config.toml
model = "contrastive image-text model"
dataset = "small charts drawn from random numbers"
encoder_fused_qkv = true
encoder_positions = "relative_bias"
beta2 = 0.98
max_steps = 12100
Rows from block 7 of the image encoder of a small contrastive image-text model, named by matrix and row number. Rows with one number within an expert belong to one neuron, the router's apart. Each number is 200 + 30 x the weight over its row's rms, rounded and kept within 0 to 999. All counts start at 0.
Before each expert's rows are labels from the 100 images, of 14848, where the router gives the expert most weight on average: "colour at peak" is the nearest of a few named colours to the mean colour under the peak. Only what is clearly more common there than usual is listed. The data: small charts drawn from random numbers. In brackets: how many of the 100.
# router: router (encoder.blocks.7.mlp.router.weight, 32x192), inputs 144-191
# up: expert up (encoder.blocks.7.mlp.up, 32x192x192), inputs 144-191
# down: expert down (encoder.blocks.7.mlp.down, 32x192x192, transposed), outputs 144-191

# expert 3
colour at peak: grey (44)
router.3,250,159,231,229,228,178,225,181,232,171,196,180,171,224,153,209,194,237,186,225,205,211,206,191,165,264,201,196,233,197,230,250,204,256,245,250,200,208,214,209,202,206,223,198,183,185,210,217
up.14,190,177,250,197,186,120,234,200,168,210,174,150,146,204,225,149,230,145,229,143,217,211,200,168,188,211,191,233,252,220,182,173,195,186,175,227,191,206,230,194,217,243,173,196,230,145,165,225
down.14,228,221,232,160,216,196,160,211,215,198,171,187,142,188,221,208,238,145,157,221,186,186,235,214,195,224,154,238,252,201,206,170,220,198,195,233,243,200,164,234,193,208,241,165,180,199,224,184
up.15,164,206,245,224,199,194,174,164,140,244,135,206,157,217,198,187,136,146,232,224,213,224,244,114,252,238,219,242,231,175,224,166,177,174,213,226,185,187,181,178,165,168,200,197,248,160,207,159
down.15,254,142,201,229,190,169,190,198,208,223,175,157,166,204,138,241,232,212,189,183,210,166,178,188,167,211,185,217,232,186,162,189,216,213,215,257,222,283,216,184,214,191,193,205,203,165,202,227
up.16,176,169,213,170,171,150,262,228,160,183,193,154,148,210,229,167,207,118,202,160,164,218,214,152,200,162,179,233,214,207,197,177,192,176,163,210,225,181,255,201,180,215,189,191,228,217,195,186
down.16,203,185,210,215,195,192,167,165,222,189,200,180,165,164,233,182,205,151,181,212,181,193,221,228,163,236,163,203,251,177,240,164,231,215,200,237,218,188,192,202,169,214,201,147,166,192,175,183
up.17,217,196,181,226,251,224,137,233,206,167,205,267,205,245,160,218,152,216,171,240,194,220,172,236,229,230,190,219,182,199,213,250,204,176,213,202,167,178,210,198,182,159,217,178,176,221,204,207
down.17,197,212,147,244,208,227,197,202,182,202,205,235,203,171,219,201,155,203,241,186,159,202,237,188,224,163,231,187,183,209,200,243,200,184,212,162,215,202,228,209,248,219,193,222,182,253,194,228
up.18,190,166,184,193,157,177,214,221,159,249,236,205,188,160,277,189,232,180,213,207,166,224,201,191,196,168,132,173,176,182,162,187,175,197,188,176,206,165,207,210,196,240,202,228,170,207,230,197
down.18,202,161,236,241,153,189,183,155,247,159,154,232,182,227,138,215,178,246,203,203,251,173,215,172,216,220,216,234,228,183,203,193,203,188,255,188,210,215,147,164,200,177,198,200,210,204,178,208
up.19,172,221,160,189,205,191,202,188,185,220,170,248,229,224,204,209,148,198,170,232,203,231,210,232,266,194,188,173,220,173,231,196,164,180,236,204,197,178,197,193,236,193,267,193,261,211,247,245
down.19,159,156,222,250,207,181,224,218,174,209,205,159,219,249,158,205,178,206,174,221,178,139,165,159,187,237,188,249,157,181,168,232,205,163,253,194,216,196,171,168,185,246,155,246,216,177,153,220
up.20,213,247,156,167,212,255,228,216,173,197,203,199,214,201,212,207,190,197,254,227,174,196,289,172,153,138,201,180,179,172,204,206,171,198,176,166,181,181,217,221,141,159,250,215,217,198,178,153
down.20,223,134,171,168,171,192,216,120,229,202,241,204,231,170,182,200,231,189,180,188,178,197,184,217,195,234,196,155,241,201,239,157,184,238,197,236,187,254,193,217,196,208,226,189,171,173,219,182
up.21,192,249,166,203,220,283,222,183,203,203,188,257,221,219,175,197,162,191,280,212,211,203,303,174,176,133,212,185,181,177,222,195,186,215,205,154,190,185,218,156,153,150,236,228,251,212,178,188
down.21,223,127,169,190,161,206,209,148,227,238,220,193,214,208,191,184,230,193,184,183,196,180,181,226,183,232,186,181,200,181,263,175,184,202,228,212,180,224,205,188,186,233,191,192,194,158,206,192
up.22,159,202,229,197,150,166,220,234,130,185,199,163,165,188,217,147,241,139,213,161,186,197,206,163,206,195,161,240,223,192,235,157,183,144,154,218,230,182,229,203,206,220,203,209,268,193,187,207
down.22,218,208,227,171,190,224,179,172,279,185,170,197,131,189,228,223,232,177,184,185,204,215,201,266,179,210,180,200,252,189,189,177,218,196,221,201,241,217,181,196,184,191,196,157,130,212,178,157
up.23,216,162,222,189,208,233,143,210,196,176,186,212,178,211,200,229,167,213,173,225,205,226,168,227,210,226,183,204,161,200,209,221,206,185,247,209,158,158,170,207,203,194,225,201,156,238,238,210
down.23,161,187,158,252,177,180,211,208,236,172,202,261,182,226,208,213,164,247,215,180,184,223,250,160,207,189,206,205,159,179,146,221,194,210,262,170,168,212,193,199,230,224,151,183,179,257,161,249
up.24,153,220,172,219,232,207,225,200,181,191,165,252,214,250,153,204,160,206,217,187,254,195,202,198,199,197,209,204,226,222,181,230,183,226,218,159,206,168,230,178,191,194,247,251,250,176,162,233
down.24,163,169,216,263,151,238,186,203,178,187,185,221,186,238,180,195,146,217,209,221,251,195,178,159,217,217,229,191,147,197,187,215,228,135,224,184,253,179,146,162,216,202,198,232,210,207,190,249
up.25,185,184,247,189,161,152,206,164,177,198,185,131,150,199,222,165,217,169,245,163,183,195,233,153,177,199,221,193,238,218,204,198,219,208,176,250,183,191,215,203,175,215,163,188,224,166,167,185
down.25,243,189,191,133,179,189,189,164,220,230,203,179,175,177,213,225,261,144,177,204,192,207,178,233,181,199,171,212,247,223,224,174,221,239,156,228,219,251,221,233,184,211,235,163,185,203,244,165
up.26,175,213,241,207,167,159,240,206,166,202,196,147,153,209,222,117,218,148,229,149,184,170,204,196,169,198,212,204,231,180,227,183,194,184,158,231,237,179,220,213,213,238,187,212,244,162,163,195
down.26,224,222,233,137,220,232,182,188,224,210,171,182,157,162,229,237,241,160,161,199,231,194,207,250,186,201,157,189,225,187,209,194,230,199,188,208,255,211,190,225,199,219,227,183,199,206,213,168
up.27,187,210,217,156,163,202,170,197,196,241,168,224,225,185,217,192,176,195,187,188,198,213,210,223,250,161,136,215,224,210,198,167,180,164,205,184,115,188,202,181,240,157,265,178,224,228,233,166
down.27,153,172,172,219,191,151,170,226,220,174,214,200,203,176,122,178,172,224,180,210,200,162,152,143,168,233,173,264,195,179,160,200,206,186,266,189,202,174,226,186,139,252,167,210,205,186,177,213
up.28,165,247,194,215,191,190,249,271,144,188,173,202,226,211,170,195,179,171,243,189,237,205,186,172,196,199,182,217,193,189,177,221,178,194,218,138,195,186,203,153,158,193,253,309,243,175,193,208
down.28,184,166,226,200,157,192,146,178,227,179,178,233,203,252,148,202,184,204,192,178,263,171,202,196,203,198,212,199,209,176,246,187,209,146,256,201,221,218,174,203,251,210,208,209,187,190,174,212
up.29,175,203,241,214,223,192,156,177,147,216,127,227,190,227,176,191,129,163,181,225,189,235,253,144,255,219,225,242,253,173,174,175,172,195,217,193,174,196,197,212,198,134,162,163,182,179,192,151
down.29,210,169,170,237,198,163,182,176,167,217,207,183,191,184,119,186,191,223,211,165,196,186,185,127,174,230,200,222,238,186,203,217,194,211,225,265,224,257,239,203,227,210,208,227,224,160,214,226

# expert 16
colour at peak: pink (42); grey (37)
router.16,208,163,200,160,262,136,205,124,271,150,195,201,193,213,236,210,152,216,175,215,206,232,221,224,250,223,210,231,250,199,153,190,192,199,228,258,220,243,212,214,220,239,248,123,155,222,197,188
up.0,187,196,209,243,182,265,199,163,177,160,198,236,194,188,193,217,204,171,150,222,209,172,196,229,222,151,221,212,204,181,187,252,209,211,221,172,175,151,171,150,178,143,176,149,238,167,188,202
down.0,177,199,145,200,230,224,187,181,207,176,257,245,224,146,205,184,193,178,155,162,225,197,252,212,214,122,160,201,218,175,206,239,207,209,230,213,184,196,200,135,239,167,195,234,227,190,260,153
up.1,234,168,190,219,208,191,236,224,231,164,140,190,181,199,203,149,193,179,180,174,237,176,161,193,152,225,245,201,238,194,213,159,157,186,225,206,218,205,198,191,241,235,165,187,217,166,187,227
down.1,199,177,238,233,180,228,273,195,235,157,191,244,212,168,240,170,187,197,184,238,214,128,215,220,198,194,232,195,248,215,206,203,147,203,235,235,164,129,206,158,180,217,198,139,204,176,188,182
up.2,193,208,140,230,252,211,147,208,217,169,129,220,168,182,220,272,212,225,175,212,215,233,187,186,219,185,208,177,205,160,163,177,246,201,174,226,212,211,216,155,236,196,201,152,201,225,255,233
down.2,190,167,181,223,213,201,252,188,186,206,172,210,188,219,178,163,203,168,192,183,188,214,134,156,207,205,201,187,123,131,209,182,199,144,214,153,201,156,159,198,206,219,178,216,248,208,149,215
up.3,167,184,191,200,190,236,205,204,162,197,209,233,227,145,211,190,202,224,206,179,166,180,224,216,194,167,221,187,176,196,149,214,208,233,190,207,175,217,186,179,138,172,209,171,163,177,191,199
down.3,180,168,178,195,208,223,156,156,180,160,267,211,236,142,198,194,207,192,141,144,226,198,253,196,201,162,169,179,234,169,218,223,175,214,227,232,158,213,206,142,244,170,218,235,217,179,278,158
up.4,212,225,199,233,137,229,178,199,197,249,194,209,197,179,214,222,199,224,206,188,168,180,225,244,187,179,234,224,223,165,172,239,192,177,209,185,160,170,174,169,174,163,231,162,156,180,199,156
down.4,175,179,165,199,211,197,182,166,180,170,263,228,213,142,200,180,186,209,174,156,212,202,266,193,203,165,160,198,238,188,207,254,193,230,215,239,165,225,201,150,213,158,215,227,237,156,268,161
up.5,207,149,202,174,220,178,230,187,225,183,197,202,171,199,203,216,172,186,168,207,248,221,211,172,237,173,165,232,220,172,110,186,202,187,212,191,223,240,162,224,237,269,206,152,170,220,249,224
down.5,218,217,249,178,182,233,197,231,209,205,176,230,200,235,232,231,187,208,170,237,160,189,158,202,212,234,239,223,201,221,227,132,183,160,179,173,213,182,161,240,204,212,203,179,192,235,202,226
up.6,197,222,214,256,186,223,242,196,214,180,148,242,173,225,227,199,233,220,179,201,231,168,186,213,155,175,228,180,228,215,269,213,206,159,232,199,178,174,202,197,222,213,163,184,214,241,127,228
down.6,157,147,219,193,178,271,207,148,167,170,174,196,169,180,224,170,222,203,213,187,268,165,218,221,184,214,169,191,281,199,206,209,199,219,209,252,181,195,226,179,183,180,179,171,188,162,161,212
up.7,155,236,213,220,228,217,176,176,167,214,171,230,223,209,212,247,206,234,264,168,149,223,207,208,227,205,209,167,164,227,244,179,233,192,166,164,166,219,210,184,161,117,207,234,180,231,126,208
down.7,174,176,160,154,195,179,174,163,197,188,224,186,158,216,144,189,181,162,217,157,246,222,195,208,203,201,149,205,193,193,193,195,249,178,197,204,224,223,195,210,190,202,200,223,203,178,218,186
up.8,213,247,171,162,194,208,162,157,158,205,258,197,231,200,166,204,184,183,227,213,216,224,214,189,213,194,154,245,232,218,186,203,192,176,185,199,149,191,214,218,170,158,224,190,210,193,206,164
down.8,162,206,175,163,256,206,194,167,196,180,262,218,208,150,173,186,204,211,167,135,237,187,272,202,232,114,201,211,210,219,202,205,179,205,211,221,191,183,212,131,250,162,200,251,224,208,244,154
up.9,225,209,193,191,211,178,263,233,208,210,158,187,169,205,176,167,194,190,168,212,212,220,202,188,199,204,215,260,204,165,143,212,189,183,218,228,280,215,197,177,232,228,212,190,215,200,227,247
down.9,220,201,183,174,203,232,218,192,210,170,217,302,217,195,258,187,198,156,173,220,199,167,212,220,219,190,197,216,218,179,220,183,169,147,219,149,183,150,199,209,198,229,205,188,185,188,190,189
up.10,188,177,209,273,173,222,191,186,133,237,220,215,191,188,191,191,211,184,187,214,203,156,225,158,182,195,245,222,197,187,233,232,232,238,200,203,189,158,181,217,159,164,233,171,183,198,155,259
down.10,226,181,212,199,197,217,169,120,193,146,234,198,199,158,189,204,241,157,197,170,235,202,281,205,199,140,158,194,247,199,184,248,187,210,189,197,219,265,236,150,224,157,250,217,207,155,199,168
up.11,184,139,223,192,209,175,181,166,216,188,269,202,188,200,207,234,163,189,161,188,219,222,203,195,270,201,127,230,211,191,140,223,226,199,188,210,214,245,161,226,230,238,209,174,155,230,255,218
down.11,199,218,224,188,197,201,157,237,213,230,163,186,182,251,220,248,174,217,205,269,166,226,165,173,217,239,233,245,168,214,217,149,212,165,168,187,211,225,196,255,205,190,201,177,178,265,214,234
up.12,180,184,171,273,211,191,226,248,194,162,137,219,192,217,197,225,214,181,173,198,227,169,170,173,208,254,236,212,209,186,209,195,216,156,217,224,186,140,207,194,226,184,146,164,245,198,221,230
down.12,166,150,177,239,193,175,256,148,222,209,187,204,228,178,197,125,200,182,196,148,241,200,188,182,204,199,178,225,202,206,231,217,144,234,199,205,189,166,226,151,233,215,146,181,257,184,203,177
up.13,213,220,188,167,231,203,199,221,246,180,173,219,167,187,200,243,188,209,182,207,245,178,208,222,240,196,191,235,217,144,143,205,180,155,206,162,255,227,179,146,254,215,184,187,209,218,229,209
down.13,199,196,157,220,206,196,244,247,237,218,176,270,189,214,221,206,171,201,148,239,176,172,149,222,204,231,243,217,139,160,202,156,216,182,191,161,226,138,215,263,210,224,189,161,189,225,191,239
up.14,162,182,210,186,244,168,140,162,215,234,224,202,188,229,201,215,161,212,204,165,163,239,189,246,256,237,165,211,174,206,194,232,248,235,165,220,196,249,166,225,177,164,238,191,119,209,226,173
down.14,244,221,151,175,191,191,154,227,182,226,220,154,186,238,163,241,195,209,223,214,179,234,167,177,215,209,161,182,151,201,194,184,250,221,186,154,195,279,156,279,190,212,212,224,192,221,194,212
up.15,205,198,179,255,206,207,214,213,212,134,116,197,175,181,222,236,231,206,211,200,216,166,154,189,174,228,241,180,216,184,177,189,207,181,224,207,210,166,201,177,243,213,149,180,234,179,205,239
down.15,183,169,185,233,219,194,288,179,212,183,171,220,219,179,190,134,225,191,181,184,230,166,194,192,185,194,207,177,200,183,208,233,142,230,209,219,159,139,235,153,188,233,182,183,260,172,173,190

# expert 31
colour at peak: pink (52)
router.31,216,214,173,239,203,232,184,211,170,191,215,265,170,200,205,194,233,268,157,189,173,140,169,230,192,214,239,148,212,163,206,205,187,149,151,225,145,170,191,209,212,166,152,159,177,184,173,173
up.0,215,171,150,233,249,226,193,155,246,198,205,203,214,230,254,243,216,242,192,211,147,160,219,220,201,258,242,186,190,210,226,173,138,257,147,187,199,200,204,189,225,196,140,132,199,195,206,205
down.0,193,154,183,216,178,216,206,197,277,151,182,265,171,189,249,243,197,200,199,186,226,205,203,280,200,237,170,226,211,219,179,239,156,182,207,155,233,155,215,189,217,233,148,144,198,210,210,269
up.1,273,182,183,200,146,207,202,211,167,174,173,222,191,194,203,211,216,228,158,159,210,208,238,262,203,134,195,197,192,203,108,249,142,205,232,209,193,182,186,194,251,209,203,177,216,206,187,158
down.1,201,152,210,177,237,186,211,204,193,221,210,165,229,221,230,183,201,193,173,180,148,163,188,168,169,273,228,188,177,227,223,149,193,269,242,225,153,227,184,257,234,178,174,190,223,150,215,198
up.2,195,181,154,255,244,215,199,169,245,186,218,232,240,246,233,244,222,216,208,221,156,162,216,216,188,260,200,193,207,200,222,172,152,225,158,197,209,209,196,165,215,197,143,156,187,211,213,212
down.2,204,186,166,247,159,196,192,208,229,161,212,261,208,191,240,214,193,203,192,194,218,234,219,261,180,216,214,195,214,215,213,214,175,196,183,113,211,143,204,181,225,205,150,125,214,211,188,211
up.3,233,147,199,193,185,220,193,167,205,194,235,154,220,150,206,209,165,246,222,168,175,242,217,209,234,201,191,164,127,180,212,260,254,226,207,210,171,212,172,204,165,150,238,229,215,198,175,159
down.3,231,156,196,181,203,183,227,177,209,197,184,171,230,216,157,146,177,206,169,196,187,205,228,156,133,214,193,197,171,220,227,182,218,203,203,282,196,191,210,244,142,250,220,220,242,166,190,204
up.4,176,178,172,166,191,237,164,181,188,166,212,175,244,199,206,189,203,191,178,135,224,191,187,216,198,195,172,167,181,180,260,226,253,221,225,215,172,195,198,181,223,143,216,196,217,206,174,182
down.4,217,194,193,218,179,191,170,188,161,232,252,175,229,287,162,181,177,192,183,200,200,232,212,155,215,180,145,227,236,199,236,159,214,225,227,209,180,263,203,208,173,189,210,208,200,197,167,124
up.5,214,170,167,103,197,177,182,166,195,184,208,177,220,193,220,177,197,171,177,163,187,231,225,232,225,143,166,193,243,213,193,183,212,202,206,193,196,198,255,243,220,192,225,155,224,178,181,201
down.5,193,224,225,186,185,223,190,168,177,235,206,152,244,238,167,201,181,188,185,184,214,218,211,167,233,165,185,172,230,187,221,177,234,209,210,204,205,269,185,178,211,176,238,235,192,196,179,150
up.6,178,233,180,210,159,174,213,234,158,206,198,255,193,180,211,229,223,211,174,175,250,164,216,224,169,217,159,221,217,216,215,216,162,183,221,193,182,188,198,172,227,172,186,228,189,178,164,244
down.6,183,215,188,240,168,155,170,183,161,233,232,145,263,213,156,178,178,194,200,199,159,230,195,116,185,219,196,194,177,196,228,204,192,242,191,221,136,243,175,198,166,181,208,206,231,188,207,127
up.7,193,193,154,243,254,233,195,147,253,213,200,214,195,237,240,219,205,220,189,218,137,141,214,191,192,255,263,176,219,211,231,173,140,243,151,210,214,196,211,205,206,187,138,129,201,209,221,198
down.7,195,178,187,216,194,213,202,215,255,165,184,257,154,198,266,244,216,193,212,187,228,187,197,270,216,201,178,242,217,218,164,219,194,157,206,161,283,162,231,187,219,231,153,145,168,237,214,281
up.8,214,163,192,201,225,196,210,216,224,231,233,212,222,204,230,251,203,255,152,241,177,184,245,174,212,249,242,196,188,205,224,133,115,276,137,194,185,226,202,195,260,231,129,148,195,188,238,205
down.8,227,126,217,243,223,192,221,185,253,164,181,212,160,268,227,218,138,205,211,228,178,225,207,242,244,203,213,270,240,208,193,194,166,217,233,175,260,202,204,213,257,209,141,112,189,226,247,238
up.9,180,256,190,249,210,183,211,181,181,243,201,247,168,231,202,197,227,196,156,255,180,152,199,176,201,220,214,173,256,189,187,220,201,185,205,259,213,194,252,214,221,205,207,173,163,218,253,214
down.9,188,208,235,208,229,197,195,228,221,187,159,252,134,182,243,194,190,193,203,194,217,211,215,235,248,161,238,212,216,225,168,218,246,156,225,168,226,153,216,189,225,169,189,174,163,273,217,239
up.10,205,212,236,197,115,185,205,224,180,216,211,221,240,163,174,227,184,188,188,189,226,179,231,217,194,221,158,153,158,234,172,226,150,144,182,215,175,169,174,210,231,185,214,215,187,161,205,226
down.10,217,256,204,139,191,161,178,137,182,231,254,163,249,174,222,203,223,183,190,236,111,180,198,207,208,167,204,166,202,221,214,173,171,187,194,185,123,254,191,264,202,215,234,204,202,173,184,138
up.11,178,239,211,213,140,168,196,230,180,192,203,199,171,161,157,139,226,211,251,177,187,197,185,231,183,192,161,203,172,154,188,215,219,157,235,196,184,148,191,220,138,167,215,232,187,171,180,191
down.11,231,220,233,177,188,221,217,211,170,268,161,162,180,147,202,192,249,185,155,204,179,189,196,161,193,221,229,112,192,199,197,209,240,180,193,240,204,196,176,244,163,209,220,277,199,210,180,195
up.12,215,184,157,179,228,192,170,192,184,242,209,159,185,221,201,224,238,175,198,170,188,198,225,188,188,193,138,191,172,203,181,168,238,191,205,170,204,226,254,221,167,259,217,188,232,212,206,200
down.12,162,247,232,211,184,179,174,202,157,171,242,178,255,208,127,226,179,166,171,232,182,219,198,173,202,179,223,226,223,169,195,187,210,215,192,224,152,254,162,156,183,175,206,191,215,196,149,158
up.13,235,223,177,147,193,196,176,222,224,232,248,200,263,220,209,206,210,225,207,187,217,216,186,241,149,208,152,211,167,245,200,194,179,202,204,226,173,216,196,185,306,233,175,205,181,157,207,217
down.13,202,210,200,178,148,190,205,225,188,166,221,186,219,245,141,161,149,234,181,229,191,207,188,182,210,194,195,202,200,174,217,165,151,236,216,145,165,247,180,223,183,210,237,201,201,162,161,160
up.14,214,168,203,117,193,178,169,183,200,208,216,162,238,194,201,205,226,178,214,152,199,216,250,234,232,225,175,144,176,231,200,156,188,212,212,215,166,221,201,190,239,184,220,183,227,108,197,192
down.14,206,240,187,206,180,224,197,133,155,218,242,153,232,223,162,205,160,171,205,188,134,208,211,156,221,189,206,164,215,196,208,169,213,231,209,195,175,268,199,217,192,173,246,234,190,209,166,136
up.15,167,191,179,248,241,230,214,176,249,213,188,258,223,288,239,222,212,198,182,217,186,174,199,217,160,238,196,204,231,207,212,163,168,241,195,206,165,223,203,194,249,205,152,155,168,220,219,200
down.15,208,248,206,168,144,188,192,239,241,170,213,253,209,185,193,227,185,216,181,248,235,221,204,272,200,175,244,242,185,157,211,130,174,202,214,104,195,187,209,188,264,194,167,157,174,241,221,193

# expert 5
colour at peak: brown (98)
router.5,202,208,170,168,199,241,199,178,202,206,216,212,258,171,213,251,220,220,268,260,217,205,241,167,189,172,151,177,202,178,183,163,167,256,171,151,158,227,231,186,164,234,199,226,237,169,176,136
up.14,223,190,208,204,169,149,189,207,237,138,165,211,209,209,197,220,192,187,208,194,247,217,222,220,150,198,175,213,172,188,189,232,208,212,291,173,224,195,172,175,210,233,205,175,149,186,258,251
down.14,229,160,186,179,189,153,139,192,236,195,169,199,145,202,184,195,209,232,195,147,225,212,214,212,160,186,181,264,190,177,180,205,188,230,174,284,162,212,161,226,245,221,199,211,170,175,184,265
up.15,216,179,163,159,197,207,224,211,195,241,198,192,239,189,193,204,211,207,213,213,221,230,197,216,200,158,169,176,213,163,203,149,160,201,158,156,178,204,213,213,225,241,173,221,253,151,177,158
down.15,179,221,199,220,248,238,215,208,158,232,213,215,263,196,208,235,223,188,192,238,178,192,207,208,193,245,192,143,243,177,217,203,215,178,219,149,242,223,204,207,146,222,237,214,260,210,189,174
up.16,181,201,178,202,187,253,154,156,201,176,236,221,216,249,252,196,172,198,230,223,212,171,174,237,226,136,202,185,195,170,241,193,174,222,150,188,163,192,209,188,157,227,221,201,205,178,113,194
down.16,186,231,207,179,243,218,227,242,142,206,253,186,259,236,222,187,201,192,237,245,176,178,183,224,219,211,209,170,184,192,236,183,192,184,202,127,180,196,185,224,147,182,184,201,218,239,172,144
up.17,193,226,189,179,191,174,271,182,160,184,187,204,227,182,191,220,192,183,183,205,195,226,213,146,223,168,199,256,236,183,215,122,138,146,135,233,190,197,253,206,218,173,159,200,217,199,207,183
down.17,240,194,165,218,158,201,199,166,212,201,145,125,168,141,169,218,197,177,186,190,147,198,211,186,172,200,229,176,242,235,169,202,169,212,189,306,186,202,237,188,175,183,218,197,204,154,207,167
up.18,209,202,223,190,172,163,223,213,249,169,159,212,224,204,168,211,193,174,207,187,246,213,211,205,140,207,172,225,171,197,186,222,212,213,290,193,225,200,186,176,212,226,203,208,150,203,254,227
down.18,214,186,224,175,192,159,140,221,247,180,165,208,151,193,162,199,212,217,188,156,242,222,210,230,146,192,190,252,194,180,162,209,216,204,158,279,167,202,160,223,233,225,191,229,174,176,176,272
up.19,211,165,175,170,192,234,207,228,204,256,223,190,241,175,221,188,217,202,208,209,236,194,187,213,202,170,170,149,214,167,203,199,164,232,159,162,155,212,204,206,204,230,216,198,248,168,172,154
down.19,163,218,224,211,245,226,218,207,163,219,219,251,269,232,199,239,225,181,210,225,196,202,207,204,207,227,192,163,228,155,223,213,216,172,220,126,233,218,205,216,143,230,219,200,248,230,200,177
up.20,210,219,215,189,165,161,226,220,258,194,167,208,215,196,188,212,178,180,223,205,229,197,218,190,125,229,207,213,177,188,199,195,204,195,247,201,201,205,166,186,205,236,165,209,166,217,282,226
down.20,211,178,249,174,196,165,177,178,242,152,178,213,165,160,173,160,197,234,164,164,253,248,217,202,178,187,190,245,211,216,195,222,215,221,157,279,152,186,176,206,215,254,193,190,205,155,172,261
up.21,205,184,218,207,170,168,199,204,244,171,173,208,220,209,176,222,197,187,211,181,224,221,222,201,143,217,169,225,186,196,182,221,214,240,291,185,222,193,168,191,207,235,207,196,147,198,256,261
down.21,213,192,207,162,191,177,139,210,237,195,158,208,169,205,169,207,213,215,199,152,235,208,209,229,152,184,172,250,180,187,167,205,202,207,168,265,153,205,165,221,229,231,204,232,174,171,181,270
up.22,237,168,176,138,209,188,219,181,207,223,189,149,225,161,135,199,197,190,207,187,190,217,209,189,214,187,212,186,216,200,196,200,172,222,219,207,179,204,216,145,229,214,188,222,243,158,221,182
down.22,228,207,209,217,151,257,157,187,203,224,144,199,198,124,170,296,204,161,192,227,207,200,182,226,164,224,173,124,215,215,180,231,226,218,176,236,225,222,221,234,196,260,284,243,217,168,242,203
up.23,207,189,175,184,176,244,197,223,195,237,230,231,223,197,218,186,205,221,218,210,232,184,189,228,191,156,159,174,202,142,214,218,182,235,146,150,155,208,204,196,180,230,233,220,191,191,177,159
down.23,161,224,231,191,242,215,218,211,164,220,219,234,285,237,217,207,218,196,211,222,202,212,203,206,232,214,190,176,200,160,230,206,190,176,222,105,203,209,199,223,148,217,201,181,260,232,192,173
up.24,212,214,173,150,179,205,228,184,181,227,193,199,241,189,192,225,204,214,188,232,216,222,210,212,211,142,186,175,256,168,208,141,147,179,155,157,182,208,222,231,229,227,185,207,242,170,176,153
down.24,180,220,206,223,230,238,233,203,166,230,201,200,263,190,193,225,220,173,199,218,165,202,186,188,197,224,212,138,264,168,207,212,200,178,223,160,236,222,235,202,140,191,222,200,251,209,186,148
up.25,191,173,182,240,269,222,203,200,185,181,216,255,163,219,259,257,174,199,188,263,214,131,215,161,201,228,264,215,170,177,174,263,220,191,211,216,211,206,181,165,195,164,203,157,170,222,220,240
down.25,244,193,171,216,172,174,198,189,223,219,209,159,158,205,196,164,152,214,233,158,191,200,181,210,188,186,193,243,162,254,190,222,179,194,219,209,181,164,211,194,258,171,204,160,163,183,253,204
up.26,188,213,170,188,183,244,191,199,216,232,222,228,220,222,239,200,219,220,234,198,213,168,199,240,188,162,162,167,201,157,217,193,190,225,146,152,164,216,209,203,179,221,214,228,186,182,167,165
down.26,182,214,220,185,246,189,240,213,180,234,245,238,276,238,220,184,209,212,224,218,188,206,203,213,230,239,192,175,187,159,241,191,200,172,216,102,189,206,197,230,157,213,184,185,254,225,172,175
up.27,183,174,175,187,207,176,201,187,158,149,192,155,226,235,154,206,177,185,215,192,166,230,183,156,170,217,222,221,208,215,186,186,173,227,191,260,202,206,271,158,212,196,150,198,246,175,241,207
down.27,219,195,180,228,170,252,170,170,230,206,165,189,145,169,200,229,212,188,177,193,219,173,192,225,172,203,217,146,151,239,208,175,214,206,190,280,208,185,225,156,244,229,230,249,147,170,207,231
up.28,215,184,171,163,174,212,211,212,179,234,207,207,239,170,180,198,225,210,198,230,232,220,195,220,194,163,174,164,226,150,201,179,153,220,162,165,159,207,207,208,205,229,208,209,238,163,176,155
down.28,173,227,228,198,232,238,224,194,159,230,201,213,264,215,195,244,227,184,201,229,176,208,198,200,221,217,208,154,239,157,217,217,202,175,221,137,234,223,206,224,140,211,226,199,268,221,182,162
up.29,193,196,159,197,191,256,173,211,217,240,231,229,212,209,237,212,216,215,224,202,211,151,203,223,184,178,157,172,187,156,210,225,216,219,157,155,172,221,202,188,165,209,227,235,175,180,172,161
down.29,172,218,231,183,251,189,227,213,178,220,236,251,275,238,222,186,211,215,202,220,209,212,204,197,232,227,188,185,175,172,234,195,193,179,215,85,196,197,195,228,165,224,189,169,244,230,203,186